From a checkpoint of a small image classifier: widths [64, 128, 256], batches of 256.
Rows from block 10 of a small image classifier, named by matrix and row number. Each number is 50 + 10 x the weight over its row's rms, rounded and kept within 0 to 99. All counts start at 0. After the name is the row's rms in percent of the matrix's.
Before each channel's rows are labels from the 100 images, of 14848, where the channel reaches its highest value: "strongest on" is what is common among them. Only what is clearly more common there than usual is listed. The data: views of escape-time and Newton fractals. In brackets: how many of the 100.
# conv: 3x3 conv (model.blocks.10.conv.weight, 128x128x3x3, each kernel summed), inputs 64-127

strongest on: quartic Julia set (47); cubic Julia set (34)
conv.25 112:49 50 99 50 38 50 48 38 48 47 47 49 50 61 17 18 49 49 50 49 62 51 49 49 51 51 78 50 52 50 42 50 50 52 47 50 48 55 41 50 92 51 51 49 48 50 50 49 51 52 50 52 49 49 50 50 50 50 51 54 47 51 30 50

strongest on: Newton basins of five roots (93)
conv.0 091:55 50 50 50 47 54 51 39 54 62 53 51 56 38 50 24 52 50 51 70 53 45 47 55 50 67 57 66 58 50 50 50 46 52 48 51 54 51 45 50 56 59 49 52 56 50 50 47 52 54 51 54 48 47 37 39 47 51 49 49 43 49 51 52

strongest on: cubic Julia set (67); quartic Julia set (33)
conv.54 128:49 50 50 56 72 47 55 49 51 50 92 70 50 61 33 24 57 99 51 50 57 54 50 49 50 51 45 56 51 50 65 50 50 50 50 52 59 51 49 50 56 50 50 44 50 51 50 50 51 48 50 52 23 50 58 50 48 49 50 41 50 49 79 49

strongest on: quartic Julia set (64)
conv.79 094:38 50 54 51 46 50 56 70 73 46 44 45 50 53 36 53 59 49 33 49 43 53 51 53 51 49 46 49 55 50 46 51 56 50 50 49 41 49 47 50 51 40 53 56 45 50 53 40 49 50 70 50 38 42 53 63 51 53 49 67 64 49 46 50

strongest on: Newton basins of three roots (56); Newton basins of five roots (44)
conv.103 106:51 51 56 50 47 50 68 50 49 59 64 24 49 54 49 41 43 51 45 50 48 51 55 61 50 64 43 61 38 50 00 50 58 50 45 49 29 48 46 50 43 29 69 60 48 50 49 41 54 54 48 47 41 37 50 61 37 48 49 53 45 50 29 52

strongest on: quartic Julia set (63); exponential Julia set (30)
conv.81 110:48 38 81 48 45 49 50 51 46 42 50 50 49 50 45 45 46 50 49 51 50 44 50 65 49 51 52 48 48 50 52 50 80 48 53 53 54 44 50 50 52 44 45 49 48 50 50 35 42 49 49 50 50 49 57 86 52 50 67 41 72 51 47 49

strongest on: quartic Julia set (89)
conv.109 070:51 42 55 53 69 51 51 89 59 49 60 60 50 41 51 45 53 51 50 52 56 49 58 43 51 39 48 26 56 50 15 50 45 71 44 49 48 47 49 50 57 53 57 52 49 61 50 41 50 52 57 46 66 54 56 46 58 46 50 44 41 52 39 67

strongest on: Newton basins of five roots (73); pastel (36)
conv.61 082:50 52 45 49 49 50 52 84 42 32 46 51 50 56 50 46 50 50 45 50 54 49 52 44 50 49 48 41 47 50 44 48 54 46 49 48 54 43 49 50 53 94 52 44 51 50 51 46 54 50 50 47 59 50 50 76 56 46 48 40 45 54 54 51

strongest on: quartic Julia set (92)
conv.30 087:56 43 71 50 49 51 48 49 69 60 50 50 47 50 41 56 50 50 50 51 49 49 49 60 49 54 47 31 58 50 51 50 42 54 99 50 62 45 48 50 50 54 56 51 53 50 52 49 49 48 78 55 67 56 49 57 68 50 54 50 55 53 49 50

strongest on: quartic Julia set (57); burning ship (30)
conv.127 091:40 54 51 52 51 47 51 78 45 55 50 53 51 53 47 44 51 50 54 63 50 51 50 54 49 49 58 47 42 50 54 50 48 44 51 48 57 22 50 50 60 50 49 51 47 50 50 51 48 33 50 52 48 44 53 54 46 74 54 47 52 48 55 37

strongest on: quartic Julia set (27)
conv.63 031:50 50 50 50 50 55 50 50 54 50 47 49 50 50 50 61 50 53 50 50 50 50 50 50 50 50 50 50 50 50 50 50 50 50 42 65 50 57 50 50 50 50 65 50 50 50 51 50 00 50 55 44 40 50 50 50 49 50 50 57 50 50 50 54

strongest on: quartic Julia set (86)
conv.86 129:50 50 50 50 71 50 41 51 49 50 64 75 54 79 37 64 48 44 49 50 53 49 50 46 50 50 52 49 50 50 48 50 50 47 50 51 57 51 50 50 49 50 50 49 50 49 51 49 51 51 48 51 00 50 60 50 52 50 48 52 45 50 73 28

strongest on: cubic Julia set (39)
conv.71 082:52 50 50 47 28 56 52 74 48 44 48 57 49 50 51 42 49 40 49 52 39 99 50 51 55 56 92 64 57 50 41 46 18 54 50 50 50 49 35 50 51 50 38 48 58 50 51 48 49 51 44 54 31 50 50 52 51 54 49 37 48 51 49 45

strongest on: cubic Julia set (43); quartic Julia set (34)
conv.96 099:52 57 56 50 50 50 47 59 44 46 49 63 52 50 46 50 48 60 47 48 45 51 51 56 50 49 44 51 44 50 56 45 50 41 52 50 51 62 59 50 38 58 65 49 54 50 50 79 49 51 50 50 49 50 53 53 50 51 54 47 44 51 55 42

strongest on: cubic Julia set (87)
conv.11 057:49 50 50 50 75 50 50 11 51 50 29 45 60 31 35 49 36 55 46 50 58 52 61 50 52 35 50 52 53 50 68 50 50 47 50 50 59 53 54 50 39 51 39 46 49 50 56 50 52 67 50 50 50 50 50 50 28 47 50 43 47 48 41 19

strongest on: Newton basins of five roots (100); vivid (38)
conv.26 104:73 28 37 49 54 51 47 63 50 70 46 50 51 52 50 48 52 53 51 49 45 54 50 47 50 50 41 48 50 50 41 50 51 52 45 51 50 38 48 50 43 95 99 52 47 50 51 48 59 54 48 43 58 76 49 26 54 50 68 60 57 51 57 51

strongest on: Newton basins of three roots (41)
conv.126 075:63 51 51 50 46 52 28 41 56 47 52 49 51 48 46 36 38 50 57 41 50 61 51 51 50 56 57 52 38 50 47 50 50 52 42 50 25 55 65 50 38 50 56 37 47 52 51 46 57 55 50 45 46 45 47 51 43 53 49 64 68 57 48 49

strongest on: vivid (97)
conv.57 155:50 50 49 50 50 52 50 53 50 49 52 51 53 49 50 50 51 51 50 50 49 56 37 50 50 50 49 51 50 50 50 51 51 50 50 53 49 50 49 50 48 51 51 51 50 50 75 50 57 55 50 50 51 49 50 49 51 50 47 52 50 99 49 50

strongest on: quartic Julia set (99)
conv.74 098:50 50 50 44 57 51 52 81 48 50 54 91 49 61 24 47 50 38 53 59 50 52 50 58 50 46 73 41 49 50 38 50 49 51 50 50 55 47 50 50 47 50 45 48 49 68 50 57 54 43 47 54 00 50 55 58 50 52 50 33 36 49 53 50

strongest on: Newton basins of five roots (99); vivid (40)
conv.104 069:51 78 49 51 46 52 52 63 17 81 31 52 50 50 50 38 50 50 53 50 51 64 50 44 50 42 57 43 50 50 46 34 44 44 53 49 51 41 54 50 51 45 47 50 59 50 51 48 55 57 57 49 80 62 50 55 50 52 50 50 41 51 50 50

strongest on: quartic Julia set (61); sine Julia set (37)
conv.95 101:49 49 33 42 51 50 56 58 44 99 52 57 50 59 36 44 40 58 52 50 45 50 50 54 50 51 50 50 52 50 50 50 47 54 61 51 59 52 50 50 50 56 55 50 56 50 50 90 51 50 72 49 58 50 56 48 49 50 47 50 61 52 82 50

strongest on: quartic Julia set (80)
conv.120 098:52 49 48 50 66 53 50 55 45 43 95 53 49 44 22 27 51 39 49 52 54 57 50 52 49 59 47 47 43 50 32 51 45 64 53 50 54 38 49 50 46 48 58 54 50 63 50 49 51 50 61 51 24 49 61 51 49 53 45 45 71 50 83 54

strongest on: quartic Julia set (46); cubic Julia set (31)
conv.17 089:49 57 54 47 50 49 52 38 45 50 45 49 52 47 52 52 52 50 50 68 60 37 50 95 51 50 58 80 29 50 40 52 55 51 43 52 50 49 56 50 48 48 48 30 33 50 52 44 44 53 47 51 58 49 47 45 57 50 59 48 51 52 37 48

strongest on: cubic Julia set (39); Julia set (27)
conv.46 116:48 50 56 50 52 51 49 47 45 50 41 50 54 48 47 70 51 53 42 47 52 52 50 53 50 49 48 85 49 50 05 50 58 49 49 51 50 99 47 50 49 51 52 52 62 50 51 50 50 51 47 48 45 50 50 60 48 50 56 47 43 52 81 55

strongest on: quartic Julia set (38); cubic Julia set (31)
conv.111 092:45 55 40 49 53 50 49 68 49 50 28 50 56 53 49 53 48 50 52 54 80 44 49 50 50 45 58 49 98 50 41 49 44 72 49 49 54 49 34 50 50 39 47 50 52 52 50 47 49 54 52 53 41 50 50 37 43 55 52 80 40 55 48 50

strongest on: quartic Julia set (49); Newton basins of five roots (40)
conv.5 082:48 51 50 02 74 55 54 70 49 51 39 41 61 55 48 42 50 32 48 47 50 46 52 51 61 63 54 46 43 50 42 50 59 53 50 49 45 49 46 50 95 52 57 57 53 48 48 49 49 56 49 38 51 51 44 37 60 66 51 49 51 51 56 45

strongest on: Newton basins of five roots (49)
conv.64 091:63 50 29 50 54 49 50 67 49 49 56 50 54 55 48 35 43 50 54 50 50 47 49 37 50 51 48 48 53 50 49 48 50 65 52 51 51 52 57 50 43 54 42 48 51 50 51 48 51 50 64 49 52 48 51 47 50 50 14 63 49 51 51 49

strongest on: Newton basins of five roots (53)
conv.125 102:44 50 46 50 48 51 50 57 46 53 50 59 45 52 43 38 49 50 51 48 48 53 50 72 53 46 48 36 52 50 49 48 61 47 50 51 53 51 49 50 50 49 49 53 57 50 50 49 50 48 50 55 44 46 46 47 50 50 86 60 51 49 50 51

strongest on: Newton basins of five roots (85); vivid (41)
conv.110 073:63 25 56 47 49 51 52 81 48 41 61 50 58 44 48 43 38 50 48 47 45 49 52 35 51 48 43 54 40 50 48 49 54 55 50 47 46 71 47 50 44 87 44 54 54 49 48 54 50 59 48 64 63 62 48 50 52 50 59 50 30 54 47 50

strongest on: quartic Julia set (78)
conv.60 077:50 49 72 60 68 50 34 57 48 54 53 61 56 58 19 42 58 40 49 49 57 54 53 53 50 48 44 43 38 50 55 50 27 45 69 51 43 30 50 50 48 53 71 69 63 48 50 50 49 61 65 50 47 53 47 33 48 55 51 49 54 50 49 52